config.toml
model = "self-supervised image encoder"
translate = 0.12
arch = "vit"
bias = "all"
parallel_block = false
residual_init = "none"
gradient_centralization = true
steps = 15100
Rows from block 4 of a small self-supervised image encoder, named by matrix and row number. Rows with one number belong to one neuron. Each number is 500 + 50 x the weight over its row's rms, rounded and kept within 0 to 999. All counts start at 0. Numbers have three digits each. After the name is the row's rms in percent of the matrix's.
Before each neuron's rows are labels from the 100 images, of 14976, where the neuron reaches its largest size: "lies over" is the class under the peak. Only what is clearly more common there than usual is listed. The data: analogue clock faces. In brackets: how many of the 100.
# gate: MLP gate (model.blocks.4.mlp.gate.weight, 384x128), inputs 64-127
# fc1: MLP up (model.blocks.4.mlp.fc1.weight, 384x128), inputs 64-127
# fc2: MLP down (model.blocks.4.mlp.fc2.weight, 128x384, transposed), outputs 64-127

lies over: backdrop (100)
gate.292 099:508478500571604480451412530467450534549499492408475472420502601493499556547585485520447468467508508533526574519449509438459465516579652464457404448439443526439462592519511464469493440573551493
fc1.292 085:452401458527534459495496521570530529556470481466535520507440503485466563519503555530503527566550496617463493592515550456639544495431613544528507429537479422435378590512564506455492501608525433
fc2.292 081:487550460470417517448450553521513425489498515500486403460545475416516505415454442554557508437414451563568507425468498536525499469455461494395484508487411389568550459559410462353495462474459374

lies over: face (100)
gate.280 090:460527545373489492539493507515443574414526542482468500455514557541552493565530481484549479570507559410432516532539463485456470499428484546492507439495502609472395445502565550563529581505536475
fc1.280 072:484491559418598499528516492513521615523500536466559426492519494503433596532469534480494484449387520458469571481513436515533523475502469497485546516526405599412314495535531492582460510500482451
fc2.280 070:478503469464435505470507516577518379549489473490476483403523537491462503426456460458511450456417520471463487420552481555412496489481507543508580566488542595454433459580470490486458470486493541

lies over: face (100)
gate.107 109:451471513419572433598469539521465589410555570553550557441547569515494493545536505494525518554520513463470551560509500429516470503417467492532429489509468523511455444502506539516447423467518483
fc1.107 098:495491413546496495578366422537541484511457570472559444539466611569449495604540486563507381538444532579492537498410505411461380552564511509524527424409470455490535586478534535475578491550532427
fc2.107 102:576462547537519441393409549525452402584503478498482449501496455505501471459371428476464447570430484540555537480511507455460489508520612476551449535520484484606508490414491468460427565543508480

lies over: face (98)
gate.231 095:490487481483563520549525563406511496569521412588397576467547531525557592527520543478548487496467520400538493463491443444487455447503548512507513474495411665505531438450443467537463533515521531
fc1.231 094:461490526534528577537475513633506597477461454475485436430464626505501511523477457540432433490511559506551501469503520594412439555522618553442502433446505476464452588395607579518482459504470497
fc2.231 105:569450523478500453519630481458472548476498530487638554514513509542502515547617494451489466412438522418546506476611550556438556469613513547445587530466504498487435599476590514532552486504488550

lies over: backdrop (98)
gate.317 100:494468478572527538506476562484511497521517435516544469545529552570513457542489476440475407562528456429520500503515559551456517613540525466472453416435541438498573492459501441491454509501502456
fc1.317 098:574534495426534523464592514373489508421480525540530502400479390448509550526486487460494390481490555409491582498505438584439494490532478510494523443424467554559476530535532518504545517573571563
fc2.317 110:495500585480397397560528516426510570399502526461489515524485470468539480456546510477494477566514452514455540477486444545491479489507543497479518588508517580502454410599629481511498575499478520

lies over: face (83)
gate.272 080:511503567612592488575603508545475448482601542486482505529529404534521479551555510534491576532459595585436569499489481519488526569496488512562406500520485476521463509437418505578495463455526566
fc1.272 081:575439490519522476553418529571459428489474403605479466575508535501450406540483447468403489448511562522519476481493588543381444525485514536547462495532474515555577457449469578534529466466486519
fc2.272 092:552506514635489426453588485473525532545519526471485526423512482603566477546527443459482530312430504596463539430564466457500490516497548521539476545471496506504481470514527444492499512542509473

lies over: hour hand (68); minute hand (29)
gate.333 142:529497500451530468513497560432532502467523563614488548455611508504559499548516546519565484590598511516466544505526487474514483568427501530527511461477584468518453492482521479562521472535568597
fc1.333 143:487552516501578449505538558491508489525548525523552507452561463418471495482427539500538666530517479455466500504534455538586641552449421481534438578614506435526463508545523436504478458456435523
fc2.333 115:485494521431364484453445526441484486424513461472470595499458565417515505536476504448559531473521526413516510452407504469507499485442447480485515465505490452500511433467499484425561529508478416

lies over: hour hand (31); second hand (30)
gate.212 108:499461475485543463502481626414511445567484552640428570468519488547505559569558544445525489552597549557532508427494578462513519400445491583503509463509512534587466469464536478513520557630556491
fc1.212 098:405445463530502502507432497558501500468481481573446581559542513554526537488526552493534491581593489473386532502497552481634571552392396579490471571496490348565448451499584445465461461555514500
fc2.212 097:543571502487483545437549513449430458461541464448579423533499505504447511483519543593503553418491476505538538507490484580472485474467429564477578474465490438527502592550417490347515373500504514

lies over: case (26)
gate.299 039:475467380550442490454501496465511494477510420583443510492502468493514481550526495644480513382516521429465549594510500467436530502570579515513494494503505492456579491496534522422497593477494581
fc1.299 038:466479462625483513521528496445531474423447476455450495557513510567485509551540494527529517461426386495397537518482516462386546522457402447497480529546534540579503501590481545408474519485458468
fc2.299 044:527477517568432463575668514460549360466458439484479566473502482404491494511572422432551509526584441517404488534489497517484481489452488427485527425483511518513472563611627483594418459527489531

lies over: backdrop (93)
gate.217 105:518446517540529534583450493460450445527499564495533530504513522580486479543516582525440485468505586592449445646606498505434406464504570527485507472466569511496466486481490612447570500514505543
fc1.217 100:607496551481457541494441487519509495496489473342554490472469476536572425444493487529538482496555478476530364540586577512471477530535497526486617470508523509546547488515527528457531493497478457
fc2.217 108:513671482438451542563481473446468562561448495486518549468456490463490471472531449536468439556578551503580509467478500482537527510344600476444531516490601376592540536507488463458508520472553462

lies over: backdrop (97)
gate.309 096:603447477502502416417443524437514465546496525451492440476486488491463530587527506527550500496541529496407552518493521453477484497525497480501400390504416486486505587557471518405546499568531569
fc1.309 090:531518429508527484460399475540469516552453463530605531449462504530448534524521458476465428411437504449524565512396501480425443497558526520519496469483476498458581469522565572472588527505544462
fc2.309 090:432473536492487418475382481433547411508519443507449432396532469433504537510525606486527493386409521522502505480378453522452521572490533512460488489539434541459462565519504491482432476492495451

lies over: backdrop (89)
gate.232 111:517447440604522524500487543535468485539499561388499478527535457506449523479496490564509551544455592581404447617608503568471544544532531501583469483530626456457493546416637476467482475513461499
fc1.232 108:539445545526439549415519454535537443593465535522494478497538483440483507553426454563547429490383507483470513534494527579555441560575434522410497473449416422443520519523472421412480461508527524
fc2.232 118:555468516619419426522409478474507485527521388495580485510507529531486516506463435453492485490476462409463485391578486489563507475469529534467491547475509595466576502506554561563535587486529549

lies over: face (98)
gate.169 115:528471577478557474531457588433524573539519514477426548456565690552557527515550503492546501585504554527513494497554445540563522561487550563430561448516518583546433479429512526456509526584539441
fc1.169 100:465475536441522509503449568548523435424555428675585467525519639468489511456534564503522528467478485500451438456570547488362515556534453587407504510535516474476564497479528490564523521509458580
fc2.169 117:372468525509504519534495505430511570577516512463433584476504422491439542476466484566516517486460525532575498609472505485444483436452492457623503517460604439502513526538495459529495448479452608

lies over: case (86)
gate.21 092:491473463497434479445449629550466418574533508568390480550603387591480476518549522535557551552484488454554535427415565543494490426535500500507421578558450521425529502485472495537505567536511452
fc1.21 090:427539492495449535568442531604548526571500521465533390461395564483408510451551494519493523440481516477464521532511467488435533524497515586394516519544553505520464576461427485537485446475482371
fc2.21 094:536449454529463539549572547456507553549540455506563481409459567471473484540525522493553493485425613384514502597569491518506497549527460578404514454493513531501563564513473559528504458452470530

lies over: backdrop (86)
gate.194 105:421524463581568449504503558509476516514562552505521452390520562514420483477532437441478546497433496492539490477456510433525528614531482525509414565478535464524574544508449517541517416529575452
fc1.194 111:480444501580534493454393445548428535550531473369496502557515571575525453577425598463549480498500580400574547487477509404551508499545490454535467429441539484492556482418501495508538573507438466
fc2.194 107:451532500563490445506467455474459485575460390504421552452526511486518507529539492475515498512483425482449532491473450463515477473450489506527474465491470486436437483506480609349520489471513488

lies over: face (95)
gate.122 105:440444440436493459467540507503544569480433497462495556493472544470527566580508461434459439495512473492448616464450413474562488576513495474472555416458472547492497476558479512526469457592580538
fc1.122 110:565470597464576567525513559463569546446500543530583562528460458479515531453572487500397496525457475611446438550457481557471476480508575551361474446578524604453358478493548450475488546525529434
fc2.122 120:557434418501527504522504455589502537562471543483523443535538517632484498460598499484491462458519554538503536487553498481440489518578477505419446627485430577446531636467509611562516467525519496

lies over: backdrop (97)
gate.242 098:565439534463538466521425466542481507535509388465538391504506510505473535538525473452477466555500415424441576442472507487545449576566471457454454432493461495498504509499512531457537606499602564
fc1.242 082:417541621542573505595508532506372521511486439497484470441499500487481466527543407573484493435368446402540459467503555505529483496513502462385501482477502527518530507466431498424540583562472522
fc2.242 094:492521539517511493524588410384480522341469581517532510514480482487476560549613388577515538518608481499422529595517485586458477492511462495523620422468512493478454456564628507511537486485543397

lies over: minute hand (40); second hand (37)
gate.366 109:496518543477508487553538571466468502459516476578503551383539511596498471500536545559497511529590515540405431499548585467544500556483475598522549443501580455507479471486485485426480596505484582
fc1.366 105:469555492446462463521474506459461526450502592525431481473506529554537533422522555523518507497535571568496455462560523424563432468362442573561566551470595489506397465510431456518501444491542527
fc2.366 106:589539536554419518469455577387471465366468587510438521568553478484497458594543526419505469472537532485554471477548485571520481447446480562540456519535510506491518541529606474539522457471496541

lies over: backdrop (94)
gate.344 041:435507443377632516421461475507508524580512506533576567535516492460495500505546505501573465495621376482483526449534541468500546394523394553498409496474511465531623492458521520564532517487528533
fc1.344 048:552467555485456490614552495438488460528533461526487587515565466512553498543526553488659475620518445495484488516606526497421595526511360467487426463500446477506532471506611402549552470501540516
fc2.344 046:418532519570515481547615559412519486544501468472451526479481456491498493455490523460540567494518445511418469523455483533425468486431452431542589529469558500544508494509563493512495408521458416

lies over: face (96)
gate.373 091:502449550504506385492447519501470478456507468531538537531590507462444529494571512465538607501498510542464477484445442508465540616533531473485474576598479448475481535505495481512484501492480598
fc1.373 115:453513496488556516533533545532543651481544544543560436419383603523595504570445552488496429582581582438483497576554533552539511537445495553459453395438496464542452564481490479495502517559537475
fc2.373 103:397550424485473536598482564586530468583510536472446629511494503418492493541461548458525492511484571475503504459461507477540518468483552555559564444486550513585540478457491466511454526518514450

lies over: second hand (47)
gate.311 102:487481533498557514441483462476513542467501517534553582508538538561506452537497519502513379574611459503539516513585458426572518613442466460506426335386556451466455494524547458517555518502504507
fc1.311 111:460436540452505489549502502526428462519514515557475509567416531451447463444569410510435512500416532479509461578465496531431489479535477599464525474445438532532582456414387560513539566493532522
fc2.311 099:497522520510485516486531466441543588496473508483476528393490572558525444481445561481548455466591517595456514533520478424490495500451476462468415481564471455501547537560463576502512426502488411

lies over: hour hand (42); minute hand (26)
gate.243 125:554520535421575439532497550480507510550582482604579494384536522478503495536517492455618559483565476484461476479522516548492477511473465589463509448507463493458459565518508498529519565550487499
fc1.243 125:368556472545524522562462533548496541451475441593561426440430557534504482485567469550474469459504488523579401499478572511506516425479523543498563431443586425472531512464476434458485587485484440
fc2.243 112:477555622587479485457488510554502588471489464512438477544494383474482478472510533512535475533433472529537542407533503605485513489486503557462573526480489549557460455556520474468460561513533502

lies over: minute hand (27)
gate.325 111:461481602420515485566484566417426466504546439520489442458499530515491507534589511569528473555485612494496456485560566502510415511423521534474524455472481505536472517475519533456604558516556508
fc1.325 096:522451491453507508543510493566475468473510508592558382507483514504433561579521545499406476446467513512426564497417531572419437473519465576418532429500466515511528510515496498432573565577549469
fc2.325 099:447520521530538469535523447517503471504498414484542455493465423469477549501522411571475545453402550525502519479444488495482506448489399356503628505479513440475508533586554502551556581478534481

lies over: face (89)
gate.310 120:558498550429456481478504504463540502360516536494505540534626474540542498540475582437386493516577426436520559567516495470420467548458464473534521512485459585458512497532526576629525535477520539
fc1.310 084:523467498552438519419494512471508483504464513556483541534534383554508488530513531554488505443530461502433540470544494487492497422539462408450388491524443473468564546538402487389490453495523583
fc2.310 097:508552496559561432508484544543459579351459454474646653563530510554510483501474500440473499484580481510447504487514483459478469477421510462453457405521504450466506455490491606474477432524520471

lies over: backdrop (88)
gate.129 074:524547496527588472435480523439478499422521476662575451516486506519499539506575551501491520493427493525556492452486543520515450346448489590476514422540508611511464573437559547404555542533533483
fc1.129 065:516529568431487529536491536554496568428462409541516375428542569420507448459456579474586495474552427397533456464592488452642471487467479501498507524450493496517483433541524472501504469425478391
fc2.129 064:609560471487478481577593531470475456535475368487470565474511514409472553540540543577479504466423456443452471410508493574499454522407510486406459453489584503471446568511565566533578493433461554

lies over: hour hand (26)
gate.291 083:549470473425506443538609535387576468541593506539502445440545438365496507499437459528533549557467470425472506533531501535546514594490443511463482611492473488517501489501412504476510486573530508
fc1.291 087:631568506505545471419481542527469558535470532434456538418561495494540545515481513499504595499535529555502564465509516534480546418507504499513510613594509525462392501498564533583489454519457508
fc2.291 078:490391542483516556491524530567441525488452472463470507516510511445492501583503457601510502463455500503401512434436514501593533518510442470532464432493446446442424553488448516461636470479490505